Weights of a small image classifier: 4800 steps.
Rows from block 11, named by matrix and row number. Rows with one number belong to one channel. Each number is 128 + 32 x the weight over its row's rms, rounded and kept within 0 to 255. All counts start at 0. Numbers have three digits each. After the name is the row's rms in percent of the matrix's.
# conv1: bottleneck pointwise conv (model.blocks.12.conv1.weight, 160x360x1x1), inputs 180-239
# conv2: growth 3x3 conv (model.blocks.12.conv2.weight, 40x160x3x3, transposed), outputs 21-27, a 3x3 kernel for each
conv1.55 107:127175122100123113190101145093063109089084142083121179083095138151132184164164095122124145110149177095154120157108148105174097100150042165140090198134127123144123144137143147143132
conv2.55 108:082118071147155138166175147142128073102137158105124164172127138107097177125151133087145140160099101163129182125080109127138128135076190107176123146155164116126144060143152151155083104157133
conv1.56 103:101108158120136119107054122115090106143115080115142149138118141099137089154113117077100129148129156128120106131153145094123087094092102129064147143135124109134159180142112118157113
conv2.56 098:148199137116162142158140122128157150158121188108167171181127133065109119113093113085133127098083149114139163151137063159085094114089161160094122124104115069144159150133141128118172180061173
conv1.57 108:124087143166135142149079133153123134139178097163072164142123091137085119129172082145213119105099070133118169112129100133106112159137113156140080084113079094095081200121109097084152
conv2.57 108:160114122120139098106096159142161104127136119144130129101102114139169220139139137099155112187159125145052156105150099137092138149135108103115154114133226134105155086134136115130134123143117
conv1.58 097:108177096138133137161157108124188093169123115158167140100178134114148139184159102037076109153128126173106088166138126116130155119108132125148144137113184130051110166101147139104173
conv2.58 089:118126142115155148100109157124128122125162087058146122117151143120127147191101105157093132142156088102155115127075076176096104145170154137149075133100156149161136150155130099110133107077141
conv1.59 085:137106119133098132163136138145119116117163120109124108243117084133138125149129090057131069143172076072139153071133113114134102143163130162170145113135099122101100138157143120130115
conv2.59 092:155164100209134128132058170105136147146129133119135173139122071170159065160089132161162152188082116172144137179135166115123173112155160173162092179122129118138086155123125154152108147168106
conv1.60 099:139199076105122068056195102176096100077162117155099097105204076149152125147112084108077171078126083151156123128194069130119131110133115133104088134156103121115151094129135133146100
conv2.60 095:130111177189179142122179124116170174146093143127172145141130037117174173112117142081145098132103159170145140108127122121178102139111177164158146068143130094153150182176098115148112122136086
conv1.61 096:146127130108106152102111108083155103126153099204135108103195091141149123108105177139116182166139109113120085126175104112144099098167150161125145120146149087147115091142161174173131
conv2.61 106:087106137158130120154128105129116159065160163116153128179114110175134125061113119154105140134047081170122168150129127129136123165121150192143087168118110096192063125166060185119156177105088
conv1.62 106:082163141121146116140126131097111200170113101146190139193107097193174108115161123118083140114124156120102148153148152082134119144109136107110125129195196138124174151150132187137177
conv2.62 103:093107170144083154132149144106097159138140081091127150093143132102164159127138091139134159123105120077151129149159065134190173130125109130153101093160110177182101152160189134117147075180099
conv1.63 110:155142089094087151129080074162115146085170077124151117082169115084055160146133107144167117150117126082164132091109126145124089085114122145073102171136146162097088073165156105166164
conv2.63 111:122137155115159186124145140093109081088121156181142125114088108104123102144127141146093106119126123101118046138126100148115098096124145127152103115141137097104177118182105143186102132164154
conv1.64 093:072106059160120191112183130087077123196165135143127173124148164099123131136149108118144135162102165099089093120095127146117167118157159172126096081133213100067089115115144132124176
conv2.64 097:106130074135093108105117171103103101106162088117037194096108127169127133155089136130096127153214104108097117163140144048176160080133108140118138120157170166106098133120109095089167191153132
conv1.65 101:100149159162157132097100133071159158111147117139119164107185125125084146097108139122102087166096108129196179109132111158097085137069116163124159156125161059121154119102140117182071
conv2.65 105:161127155137144138128073134101130076117089175142113191128150132152139091117116155137178157127135088111083102086173142086148143135147111197120167184098163138156116189156059235164100121128176
conv1.66 097:130153172114135139130104138099107069158094127080120163197176137073090168171113172116144214079142147067105086114152108090114137148114132139122127130183133102147134182075138169132146
conv2.66 097:123151070166087089117079156177141115119104106192135135142134184110179177069085112107105116175215161090083138147142138087155135116110114075070099165139106078149115161077106112112099118140079
conv1.67 099:152148101087072139137123123159120079161129137090138118163174200124111162116150161112061116041096101147129208168072125101079102110086142114166184124176129108133085116101157126111184
conv2.67 099:140074134103130090202132134139124104193146148144123135128129147160137116125146129152137136089092053149141187061106096129121102146078161109075171161146110119108110052146181126153124157141128
conv1.68 099:166164152108120115093161073137099082133139129096115129129102085084102123176088122094179117164104158104120156142108127143112120140123144115194107086161088121117150133125111188170196
conv2.68 094:147101101129099125091053163146114143099072135152105111083137153080098185096138139107126106012191128181105078096143123139167157096105100137132102113134141119128156099125173127110116042127108
conv1.69 096:094134102116125110131115131116157099108102160157077105167076109137075123160130118126088070115145104129140102095131092138145163073091126083228145118091051076126123132134134127124170
conv2.69 098:161091083210133091143141114138107077136127060158125143109142156107155118170141137134132181126142181193139122123196144133181132136108183166117143174108088141127105155103131119129095100159162
conv1.70 102:113096105132142080139073117093153096113114090111065138177082153166052169127160163101167083048067113154117148149122119110149087130108103137151116116089193125196152135126172123107206
conv2.70 106:131141132130095106088160089150161110141132102137093158100182148122115108125118182107109087162102144111093102185157098108107184174143073102110131095126166164143087188161114155108122098105187
conv1.71 103:166109197176132126131153121159071119127045216120113164096064151155124128126110186156146110125101136168143132145141116092109164159118119108127108121119135096093115123162044113141111
conv2.71 099:100147148108162083130106113189144166103106126090161096136145086087123088151101129171123141128170112109115059146126097112099112153143096154177120113100127144194081204179088129095099111134147
conv1.72 101:033129117123137171100147111129136090164095147090160104148143097129070171119088102137135056118161126122086102109100155106150119170111125158117136143171158189081124110155161156141110
conv2.72 095:112179097167066095161134072136137153098112108189134169110160177146103154073130126129136099089154092210110086113137154115200099117202176088161179161169095170107099143118126119096153136069133
conv1.73 097:100118117132226147138146182099102176151213101109103201132117102134146083088125126117101041044159110166123140102087115146095141155143116087179156069107153112113092122067134145156171
conv2.73 101:162140168091157159159083116178140198152129134160122136086179185132130128106119139112101120178146110087107052117145114132110116122096097147120097064162188110071118099164123069160111114135123
conv1.74 105:125192126098152181075138126174065107073070096104142100091087114089119122076144140163107138116110141142083191125063087186103127183182138128183120169091148155121144128144139053135178
conv2.74 102:130134110146116123112120098170056161116127044126092067127094069067180204150255134152169111094159146157108081146090091114156092162116104109141074138128140132178182112153143135048075167167141
conv1.75 095:115089094153149089123096150123174138162143112106109124097108123151106087061151131118152138109114074099105183173143100157172134096063112092136094135096124152082124129091138142154119
conv2.75 104:088167160070158098166109133129155105183109154165147129116194111116096099164139145133137152159084123106156092188172150153109107152100099121107109131113108117156104085170103142057113156123098
conv1.76 094:098129116114123179160116082136126107128129145084155185175134200090109125153116119100165189146121126082091155147095076142080155135170087122130159126143102095177171114123141149138079
conv2.76 100:118115113133131149184128145121118129127110094149133112137171131119126155109086126120143142107136101144054124126130133121137138145173135108120089159119172104188162107072107109137105145092091
conv1.77 108:074127146169203076178113154108118131163125142160135147124149171164168157136137124171144115128146148117073107126118120111114110162155096123143109106121068164164115094096130112203205
conv2.77 101:128167133115123122126081142045161173123125100160116135143156104045178225139190064141184094181101120080070137107107162100138123128149132098166064112140113151095146098116165080137079179124116
conv1.78 093:116097121018144104188097172111127126125187132105152130213101179120077164182110095146117111125174083109120142112121120078129115125099068124136218149140124140179128143137101162121116
conv2.78 094:109142136136130133125130100160128175157149114131112142104098084157129122151067106137122084144075173144099130128117216131115111113090116123123107121097105115124127101194095074136104143093126
conv1.79 094:104177152177120159126152100179111119168114126189064103111130092158158159058119111127122126158096125104138109117139158101148135084112107149140088066167066099111157130138129099200127
conv2.79 102:200132124106129141130124066125155119143103113150160192200129127141087105113111148085135080137162160126170088100196138084155128108113095140161120056165064095148111162166113156085067158117109
conv1.80 098:088169097147132161150126161069110150141160118125112111074161081125118104164120099096107132115088107118126129155144117072109127219146158124119108088124152090126109068117190166083035
conv2.80 092:143134129133139066177147140130094083137186175134092112119070179109150089087147124106122129149114145136136093121154088153127177114131112100058127105135084142151107085128160090141103134112090
conv1.81 101:146118104131210161128097097085112168148158091110079140163131154091144064131147082171180053112145171121099165183150153069113159113125063049153177166187110143132149105098098072087162
conv2.81 096:128122198076141158106106119116089222146104118140143125172123113147073159125166141082177101144108122119140107120093153127092078107161075076120142087175133123119083074146184100092148125115130
conv1.82 103:108107154110152085151107092158127117157116149140160153127121114128122159119140112066111120111121079132161107127149145133074162190146149183072128120118074168078132100144138108129073
conv2.82 101:085109118220086132158150161128102141150138071116168136107204122080135193150150074114155144113087107121190135089111150122133161081156180105099089172119137150149132160093133203100119209149099
conv1.83 092:128130131078120109108173160078086132186142101145138115051116166105146143164110116149153086148139150094118097167133104176133176129119136151114129196114104123119034124161145154102118
conv2.83 088:123138061136098137115122078170116131063096126144084178126125146086170184128095121121151130106148088123126111111154143093121180131081156133164175122185158178115168181060072117147151083146128
conv1.84 097:041057080159169071106124089148098116101052092113109105162135172133155126159079108082115114141056115118085154117134095153115183133150095140130112132097170163114107148089063197161133
conv2.84 097:108116128099179112097084134090105143153109181120191121130085139183153075116177148085088129141189130127176082098124171080165114118115118149170107123152129131147158070109126134146168179176098
conv1.85 092:113095159118134146104142091118094064141136122131080149137123149072102162092127112133133115168107083018112133150109113136111160124150111115099071129140086105144103129123167112103126
conv2.85 107:138126148137181210111161169135145114105104137100099123137151128096075050133115124122120190215119173112133127114137089153164124128171156145145128120155105119088125163150092137156163039112178
conv1.86 102:117161078113176077137149122152105184192158128142169124104165143070129158129138093120077107127106138200066064123149121103187138111151168117185144168170117170120221138098140070121091
conv2.86 098:104129137144192110166165053125120163156090100137042064124165157133064164163074141143102200125112086079096061141112166127139110150096126108084153122132113078196155082207113125117095115151052
conv1.87 102:082139122096082114133064145150091146118126124142124156135132068167153103107128150075110090129121146087158169145113155129102137131131090083104133117112164115140099084076132071132116
conv2.87 105:152161095162059111181093063099102088123092129148117166088138122097048111131186193080165104144142128121136154145165105122156107125166153144182174198141150127179117147109068075143115128121092
conv1.88 098:127106154143099083204099174196164121130127057150109146151127148166172116173091129139095153106128142137111156131122111159089146114082049143093077139121184130102126054152134092083050
conv2.88 100:184123101141130149168155096135105125121127152108111143141068173145126156092198132088120152089169101117118091076114126119129128136156115079102117140093162107104113146066104135110169080119184
conv1.89 099:095120217179133196149172191087155150110075136137149205084134110065118118109166125198127108098113135092143109126121145071169109147153134088142088111107112129123104161135117130085156
conv2.89 104:148139152117076120141161105173094159097156159177135172164079128201082141112089132088085174203159139154174122111195097114138130125128128070139116110149160116138083117117141160081141123149114
conv1.90 092:103145141154110149112146110152093134105142171075128134141149093130133141089134088141097084148150088133135166136088196153178107130151161130091102139136093108091107135130115115150074
conv2.90 092:052117160067130123103172153169113116093134123159159191125143153108191150135096141141129102113133137108150129096146182078153216128165082123161094116119110134080136084172088096179118099088122
conv1.91 092:086127111133173141167189116143161117126096128119123136126160153164106148145106097181133109163142106130111124085080136163136139100143164186102129131131100098048133098092115169153128
conv2.91 089:091116112117129117137134107070155136087167160104127124063110126143148127105065173142067095119155106111255157087147147140109162094156119127099125082148147157133116114101082197111069099173141
conv1.92 104:126120116149084172141146088193154082101137161124125119169113146195079060111100115077132144185168122109105178049186136168153077119153071147121147143082100205122105096094078165110146
conv2.92 097:135124100117114153118147130128124167094177125128066151136181145110132144109171106153152142231077133081132160121101096104140142106105105098154094094170133103127137090109162165102109179082136
conv1.93 097:073132117103116096090131096102093129110125147138121118162127160116105155146166109098182105166112068186139153118135134118159162166122086165103080156103201080144137147097099102117122
conv2.93 097:130051133136125121114131111084140185134118073179117101142144134199086065118126184142113115163115148070107153121127103145154119148119156100146114123074119119145156158148148082084129154117127
conv1.94 100:179120108093125149132105100146149133051094096152131118116102123168146087183103064071082157114146094083172159135153160075177083077160190133102112167155150207101159140117097141110118
conv2.94 102:108076150119138112099113185129050161166114094135116158150150064084190105136100148111145115095110148096055139124073196153138161128120129083092133081179126160094135076094166085143108155106104
conv1.95 107:143158135134094091126102156132149123109113128063130117109084160154087103171117133131098073107134152129137111073125132197152182146122077142155130126089191133170092074088145120146113
conv2.95 112:129137063175084189113119095118155111132119111173168223135092195119160100126091110155115099133148114060112105102093121122151093098103145102153143087119147090122178145081190088146123156127082
conv1.96 101:170185122075160131116133159129129106134110063160173114101140161121131103089109122136100157125163115100168154144108162058102077119100144098112100056110161166120057097141125103148103
conv2.96 095:129099094089142152122096123094148081123113133116113120161068129139135145143156145110094127180099060124135121118174163114149162100119124138109132139139121091181106069103140117160179171147123
conv1.97 097:130131101110134187144130142101166111109116092114133148145135189222127125132210134067118160127137072074117103130130176170151115086115059108141109178128160092132076138118131147094100
conv2.97 099:090108083121115115119126167095110162160093104120132096196190119106183136061093093128160100149126131107130083140124125124140076150129130081105170127145151108135141083156084155175128071135096
conv1.98 102:120147144116104102113115139122108153064153166128136168182112068187114099134092122138135154077089152203054110155139121112083123112152159074198125116155099139116117101088155089078153
conv2.98 104:120161190111173159102120151142147160154116139162166096134154072106141120113140152134157134122124157177131144182159126121140129123149135083152177113101107084148096156185082217085160179163091
conv1.99 108:064102126123185140162135120140154155110140180117130098163189082168189167132154189142139172110082087116109152207082113185095120159151149164087146157103114141161159143108093120123135
conv2.99 102:081131125088146095156120116126093113160158108101123140148142201163157140148120156127137116148119107129133109128141074171149070097114207156147138114124148155160113112170079121133111109097176
conv1.100 102:145141151085165158118123140123120146111124164136128142097134141114092083189094099053126143130131068090108172082118132063164096104201146141111137112163123092063117150051116133097136
conv2.100 099:136085125080160121092146117119085153146136168088124061131131163118129129135168091111174123183091185091106082126161103156094156156136163132125072144136139151107151151130141123144140131165126
conv1.101 104:148103119146080191096126075103150168092098184096113071082158147163104195163099136108141161147114124133108110103137098116099166107154147167085089174153160136125156134151119125163159
conv2.101 095:113148107164132086141092104138135157146144126097156095147191150180185158135103120142145161142120108080117085186131096169150089115158113101159076124094110138144159183105118164161158059093082
conv1.102 091:031131164134143135128065088093132128095174117133099135121115150087134091178088181099170134094116120173129138123125090090191078128099102172089151144184103148114160204136132115104134
conv2.102 087:109174134148127087138113130182095157069108098116123167200127150130148097188134126152118113138078096098105069127061101187213098133157089130105161109096078148119116148089101125080175061102124
conv1.103 101:115122111175095155153112157151149104121133119102136109164095110150112111157069154141117192063112172165168115211108137087108047099092156118171156103161127144166171113103121118180183
conv2.103 097:124139153144115128168077103145083167091125124127142116153080092179183194110095092143140147131104120109118131103144141132119138137142087156113098158108164110138079110120131141040111142109117
conv1.104 100:148126099104113108102151128164103146115205077143081092155140161188144132078112149168124084179154152058192097120120113213128087107109110083160177094113063102139146121160101121166145
conv2.104 106:135121114095157122122103141171123143107167108134111128085168113140136176117121127136164156146174128124082083115193086160102114111128139097189162157148137128130154113117117073166101138179082
conv1.105 097:074135172084136134129089140123081166113211127157100154160146128128106132124125107162076086111137087150137150139107195130158077114125115109097189102099066092186092160117146107140103
conv2.105 099:170118130187117132148143107127077135125133145151154185136121212157133073126099110132135112120177111112088107115119157128141139087151048139138122223132121125121081105120142076154147115186080
conv1.106 103:094155171163145077131126086087093154069187126103140135115129124082102057142181063126148174179080133107081129132138102154179134081150179204135115167136155126108130125133185145183134
conv2.106 101:102112135134160093099116135120136111151149133152118122156092207069115111152091122146086146123093108159126157154157118092112143117088126090148099127094133118041136139148138057152142138185102
conv1.107 107:169083190160081131144053143172182107135126097047174116086170185161155198169140151128067100119123139091088106169146159214153160086097095197105134108135112143093157132074126121143108
conv2.107 100:177130081166134127143176096152153132125094119117122146063156237166091153111062120159071132125101114113143129129127085101101083076083132152055146100127168076129162072146168115136125118163153
conv1.108 091:135181152102154162154115163168123170154163142106129173147147095163095181114087143145161136104103083122200097076171091102086115143049166115140201153131114124133148118070122120150159
conv2.108 101:115146147161103192180103115080141096137103090141190168146096104144148116137077108146139143149123087086100078146109114166130114106179172066145175192137142134132117165145140165140150138067113
conv1.109 098:066076128128057135123137103083145137078127157118143079155159143118155136142171174130108115121153113091080098087092149195115159081112179106094128155124120162121135043102160142134110
conv2.109 105:100139142102109201139167120106167162104130176167093142165133147143123102105113189196121123114153197143155148178083129091121176109150143163073174084112145099153118113197157217154087134185082
conv1.110 096:073083163159125122115146150129156134165150151100130110095144094163113114086086159141157180172113093108097156080140182118119076155149132114099129161088165119176167161079086093110141
conv2.110 096:118131114144082118121130139149138130096053070109102128136128175156129131168077044135146051121053146119130053124136101123111075159127097094105124150112151109114141117179096106198119101186106
conv1.111 092:095081163189101089133074151125149166094118132184109099121112076152172118070067137119184121145063095055138116144154101115136172107109060100128130115177077146144108085115191157150112
conv2.111 090:106097093139103154099092176108110152107109124161137105131158087112129161139101132143145152077135124099088069081082156149131115121177116171117153109119180149149131145126096111111094143087158
conv1.112 106:137067137065110073117171093101088145069124124158127148121080108057104164125126127134096129138107121169119142121081134191129094169124124158079142179102099081124093097073144132106074
conv2.112 106:128106129152122167188142134180129155110144141136145139126140142145156069144142160086092144134149124104063192149083122188137113174120190121146074198114140160158179081098123165122086135144140
conv1.113 104:126106164097138163167147110071145097132086149133157104162117126163130135117116142156105136065075155121120158188095182106129070160130188124080169101101136110058154154123106112145079
conv2.113 103:129186091143111119027129136160103098130155103124132156125152211134083089136177141143129089144185158136107091124096140111166078136129128116187111078094163077083115132196165081112156115091158
conv1.114 103:121150146129145103153133170075074124138128152124116104120196098036134095075120160147148106127176124128109095098133107131115181141113130136080127133142122108171081199081130109118156
conv2.114 107:124159103093180155115121125146108165094106161105150116214163083113157074161220123132129108109177146107126094141117098111086128118141094152137092154161087161107114147118111117100075109130175
conv1.115 104:101105146122109127105160152167168151202130104190125089082145159151152096148147121115099158066085110142170113192162181118098170096112157127119158107154126168158152144110143117140113
conv2.115 108:117102125108146142132088164109077198115118130132111090109175163113129145103104188107098158110130147118122086146110086122119147142157115142080140131179120138108107158061076208102141141118112
conv1.116 105:102142120108140068118068174095150093104145078168129048089205127117185085082112172127153176137094148131175120147185129162097101089129182080100093163127090132143070104131107140141110
conv2.116 104:091177120107160101142085109151133102162138144150140090145163139167130132130143126155176093069137072073128107153104143149089113131136138186138126090146120129158082038154151131175124111047146
conv1.117 105:153130139172110092066117104148151132161121138152141142119171111126146098145087141137105096110134088127169091125099182109098136111202114151140089134091139083131114198078135136123158
conv2.117 098:124060155167152128122112139175108166153078139081114113106093140101117102100164125138136120108146180103105093157126114162108116120184106063144108128125125159164120095101156132125131168162145
conv1.118 100:170092172156111154160098085167112136132111102154130066157134079152174192128074097115125230090122149133147118121226139203144119130168159170078105123106132131128127186124124119114109
conv2.118 096:180087125162155179169166096137135162117091083137158069064105185127089138140109150116088139141173158088161185147098143144145153099085137073098151129136114102163168111127148076132115136113149
conv1.119 096:111149166169087113085184115162113122098168153105097096153143116135206106159155155159071141161147173170172112102120158151165173154098049171094125148082163129094082132152149138154119
conv2.119 102:139060086145154097104177122159112090086093189130113133166097079106155125147086124179169066134143105156120174113081143113113140145132128109163115073089151100101190167078154176111157154155168
conv1.120 104:105126088156155111115142177140163139076117127112102167115045160181140135099140129125131114155106132119085159091159026173150089090179090101107136150116114125128100104056133108146112
conv2.120 103:111044165105127137116123113130114115166092144169127117119096115158083089215187151114177131132138098134087110064171144094111091183105051134101115083147137090100073088087162088122131148177132
conv1.121 097:125141098153133193098144140117134131111120147166137143116149098104141116109155085156097114176185081156163094111129115175084086113105128081122182098100102112140122103131139132108175
conv2.121 095:111082141094150150114123093074079033138084094150123098104114103125183203113146041121162125183113142144142127150117068129167128159184141137104164131131159110135121107183067105097115117105134
conv1.122 100:147124129124126108152111106141131120186059171129121148157091110111111101090107144093109081125118197169115081106157142096093124119122107157119144122074133110085131098128131139113154
conv2.122 104:132126120096153152168116121135189115114195131109129136138130187192109110089111125152097098100099139099195188066142149124128119105111142102169143141113092151091133053225136112133147141137126
conv1.123 094:132095153146097166186118133150098139137062095105132169154057156135105099139163190129129130125163111122105167108080143105136124176133094117155141071092101102124110130145135104091169
conv2.123 094:121173081108119113089162117155160145142084103098165107186075089089123120117169188181040209044151038129143151156147089092100121101156127081095117089083163104121099142113106146131112074114072
conv1.124 110:051101110183127153174124142115133071157147105139112148084150140068139091156151119156133118168072152129052119132140200094102144097151113110053143143090115107165090127129116172140157
conv2.124 105:127205082119106108181113111159130156131161113074154195144096139094147157180135123094152148103170091120094126068133161165161143138103146127103105156207115090150137130052151145056158120192120
conv1.125 104:153155086082112210059085117138102111045091167182143145160112083070143088092143062150080122094121219175147084117153151235156149125086076134062150136094156108122136128132147101189131
conv2.125 098:091092102147171136145147092120131117094102126177176161057179077171196157156173116124130093129114148054166075083131143153118116096127089155104056085176156107140094066111150153129123081149126
conv1.126 108:156085130136111116147126136125180155108089145134137155131101121133085160162111124126138144104108055136106184107160137091190138132117124090129211119159095181159125142158151146199111
conv2.126 098:116101144119062136180069215131143156147108123147115084141105200129113185078123127173097110120077112184113136107190127119070084143135156137140160131116094137160089119151122071116153084161149
conv1.127 095:026128137127103160122156102128142170106152222067157110137133116189107144111076103143139166221163113101075140128103121215133091068133197150088108155133123197135159076096156096090116
conv2.127 096:098128142153135122125083104074144127139155091149090173114104123136114112098131201154085108152084096143162164195130137145109146160169104031162083140079169132083147101185075188123093096113126
conv1.128 103:153126131132097121173153219141063200146128140115128192092109098182142114105108156069174165117109107095154146104110131124138116164097127133139132095115101133142153159146108128112119
conv2.128 102:122109142091115158159125148147106144074139068101128096175097154142088164156184121131116113123146133100141082111160123149138140106093131122120124140116226074133134147089105104144151170209159
conv1.129 094:070145143117213127131182136172145084157127088125102176147086122180112169103119177137127082151124090152166195164126141136079090121094248167171102128100087102096101097131205162081133
conv2.129 093:154139186101146050100128088127147160099173112096101111081160106143172087170128101180130113121129132136198129135169128135151139127129133097149089111110094162123139142168128195125090117124126
conv1.130 097:129084088086101116141110106094148136121127128070099087115146185139138102125128164094093147133162138132151186135113136124117186068181064095170143164116063118080150118144124176127127
conv2.130 095:119075120193122090129103125178163131110121116109112136111122110156127089129202127119138127151163119138072138161081111134127084098096119078133170170107089169120096060124172062193144164116174
conv1.131 106:151125156102142184206155174061111136154110131168115213111092175061114188122103122135127121104067165079118124157098119104109186123100116141142128072115145140102095108203122120165163
conv2.131 109:164121068115136200086124126121135132124077154103155091073150181111101229178128103092076143116157109181085100115121116173088079131146142105142042104143172159107185100107117120166140088164166
conv1.132 096:116130125183068120157106103081120135096146121136127118113163133112130126107092133090157170157146123158139069128168103143158170167124129127129117159162129165122096086143123142175099
conv2.132 101:212167157139148081117103126110127078098129130207154151142070133106136144142178158148104114085126159111131114078082112159080157113124119176160081137100136122110148126138117140102098108181150
conv1.133 105:106164119116183141081127125146129153102072122116169119107095113191130062107155130095178104087120142156150099091116119128126101144130127104137153154083107138161072073088113144128108
conv2.133 110:093092143125138115142127120135159122092113064118109092089111123195107097073192169104167070157099105091155179146159164128119139134181110132114121116138144098133143134123070055141139132064166
conv1.134 095:117144161141173092139062133107163156165132142118083091167131197085138103163179088072154128136160188160134100087085082071129069166114080134141176159127085132158136073074088148146122
conv2.134 090:175112087103110162169117099090188114147114132089108155117133144129102143178115079168127071117132113093146117152126134164217104127108122077135100046118121129114089111114132072178175108067122
conv1.135 107:119069182133057163126120135160092177177117203097163065105082098160120101144150110127144118164103120104119192080099179134119165126149152135115131155166195125119135116085146111176122
conv2.135 103:109137113076122167151087123132158119123105142074131149112109159138164086111143116125200092127113099113090180091135132120101109151155139109152081129177113105113152079139148159128117130133113
conv1.136 095:158089143089168168107116115068156179133137066132117106137139140162108069061098125162117103099143125117142141172103113121144130139105118144090155076132143082159091077126182122109139
conv2.136 098:208148106178105090077139130108132115136150123178121154159080193153139148085062145120112159176144121067158088169172126107143153095140115153174147167103112114143124107146110154134113066172134
conv1.137 100:116100112129089154092080065090152135153120105143099131089116096115110105109174159165128154111134121090090100164133145090149118165095175074074236108134113153183130120146056151102185
conv2.137 098:104149208100118132088125053148069121103059160103162111137101098141189132149142118111135079123145116106142067150158095131151112119113110141115129167140179089115128119128141160140173060133124
conv1.138 098:094116115164057124134111151140132140122090137150131091119117107150151128176139135071142102139084137165133167073157130121124117120234092106129112101084177105115126088131139128167185
conv2.138 102:104162116134122087115127148142150114152141120176138110121100072116161111180166065103100121100169150084104124151150075132151120108130140102134122136134167107202108150162101131101125105149064
conv1.139 108:149096121172136184175135096142109092130146208154102188077158149147172118135163115144172069128135102099177115117173147143168126140128136144156132123177178225129101106123105159142105
conv2.139 107:081132144114121160133147147125092155151159137069154168115128191147125056118107103082089149175137097077089159126087125102175104147114123049090128146119123162091062103159120120158224154139097
conv1.140 108:111118160135103212127106138086122146079120135168064108146142090137065157092130111107158128107099132121105109120127132146120168139076117075125097140114113144116159132128100148186112
conv2.140 099:156144106154125095170116152177153170098098081193202119230092118114143101112138135148133084081065185164098122164099082142136118119140133096149080157143119097084129077130136170104110110096128
conv1.141 094:127150128129097119097104057117092151142098150178148158135138126096144122119114086108171099155098123191154138146159140117123169191163035109145160066131128111086081133127152116128076
conv2.141 098:174142120104131170142126143127142157148160172147131123145088156126131087090134117069155094175071114124092073136161122157155095169080116090097129080148126135130164097093150089136188116134119
conv1.142 098:073070147152168076135093153123127129150066129115079128159161086119144107141107144152121145123106131117119129088076071040080159113114163074177160094076077113161140154108151169149223
conv2.142 094:135116145113124115161093178188082119169136148103114158139137128088124114128236099077127131101146164094175157126175093112116179164175122156151066139153124185091108159114114144137128098115151
conv1.143 096:155131105123068141123129126135162156130118119088092223144125085191130100114078079103131104129153075183137101130157170148083119059139114090090166142135113148145059155132073142131118
conv2.143 094:075115150070176091121139113151178139123143161141106127068195103111125190176144116161113114110104156102069086145182081089128121132184136125157125141127122139123096181180119170136129186165133
conv1.144 107:117148155108137116145131107114128083102164123113171105085125141132074149161110110119118187128092142081103155118130120151139112078142124081090115214056139177139049147119106153141139
conv2.144 103:098153082095098168086161201099107060133155129095099165050181160129129114132131120146180118103148144065095192112102157134153095150143110164163138167153159057130154076139096074204131092149107
conv1.145 098:095148118142125170185050129120123109174176137151134127167143174121092149104157171085136097084145137091110134153152150105208091151167125130109140158097130181137169170181118125137084
conv2.145 102:076119130158094132134135126103143149092088096169132162137070094141160184130199078111137103136124076182096104101166165105137151092140098170109101142143148083130116068105107136101182158135122
conv1.146 099:102172060101083128083114110083131155179109117149137104107098142144083125119089158143177120123086111037151118129144092180140143149155075123164082118149169126122082136161171099097135
conv2.146 102:214106097172070151137099126114151143051108114094152124113104123104108143077148166147145139139137151098108121128123114127129105152122129074139124198107124187137133161120104084089110114157122
conv1.147 101:122132117131166173118148095156113149117118059091189192184106146110138125112106167108119094071129090146104130134141088115100139183057162101114116128199135095093093083132095165137116
conv2.147 107:113098127156122068160095126075086097071145087151066140088135163091067151144110178123136097114134132092126108159128075141094131135100158088165161122132168126107101175159111092116102104169151
conv1.148 088:078145099073076099141161098078108134155200123196166145065170150136108150154066162117140078128116192120123159152094109066153074063118143082174142109114173116114193149161134126142126
conv2.148 099:138147103083127110131080137175140154124147085135110117125077203084125110132124110136148108167117066103097129082087117115125109103152142096115145098161088114156122102129147120092192135078111
conv1.149 103:122089104144099114118090149093118152094122110097170097115112094135116117159190187108134165176176104084167065111098154147154087114123146117110154081175121096127205218153156172155116
conv2.149 097:131092085128093157164134118130115108134158161145147142172142099112095101130104137155144099150131113165181085103150096132145118127136144204128148097138163158136118163093146125153100121152086
conv1.150 103:165123066078149078117166171139121090094090156105093125129080168088126128127171161147106125128119154188144095153122103104147170121150121119181168091097149126122081132105146121105129
conv2.150 103:132125138169097096095128100117122107141150071084111108160135119141145091142143123156125095131096125156155112147111071096057140129106114097167180100104137067149138090130177140088162125122157
conv1.151 102:141110144178135123132153116085151108103167147075184109100065106097152095133131133106094136140123128123121088171135121102129107173149142124114062150109151132073124142115109102184042
conv2.151 094:186178147124123099103164123140096126146121148116091100145081143100138111200065134113164115083061156042089064144100174112097102161158127148178112097102103130157133134120123103056083123102167
conv1.152 106:130109135089086098098149133125118145111100122128089103113118122141176123099092113116097065131113124175110113125093137155114143202158175140129119135107135060165108142067101099120115
conv2.152 105:087129106163179121152128178138126105072108129104116138120124050115102140099136154145048157094110186061160137081134056091081150097147168145087079130142157088115114133111107207068129075189148
conv1.153 103:085105125114100138157121156098109085151105111160130154096131124161132131107123122150110123101092134155176081154086150130172204156136082174156126130112152091165142131138064129187140
conv2.153 102:143132086075123116102123135177153143165136166107105106095152108125157138065160093092138143124149086126117081096180163112128090133088085172138105120120170156182104129147185125145198111125111
conv1.154 096:115095101129093120098169151121099109160115098152116138143119130112133142107146110098148132149081071149105176111115153108171106174123142080161114145136141153162157091135120087131145
conv2.154 094:123112117152189087104165111127084121143114151181169117115139148141126114111096136113137154106180151182118137126142114122142101160152160155084094090170153140142138133150097127166141127141118
conv1.155 097:158141094140145194076137147101181130141131149143121158151094132124107062107122187104155094106117074096113112148120148122099217118108158153153112079168106130130116129145153146136169
conv2.155 105:121128120082118135138094111157131175123129163163120148117160156127073124169101153131108183131124164164126103117071090138180153075125083114102133072103120143143147123157098099152198154142122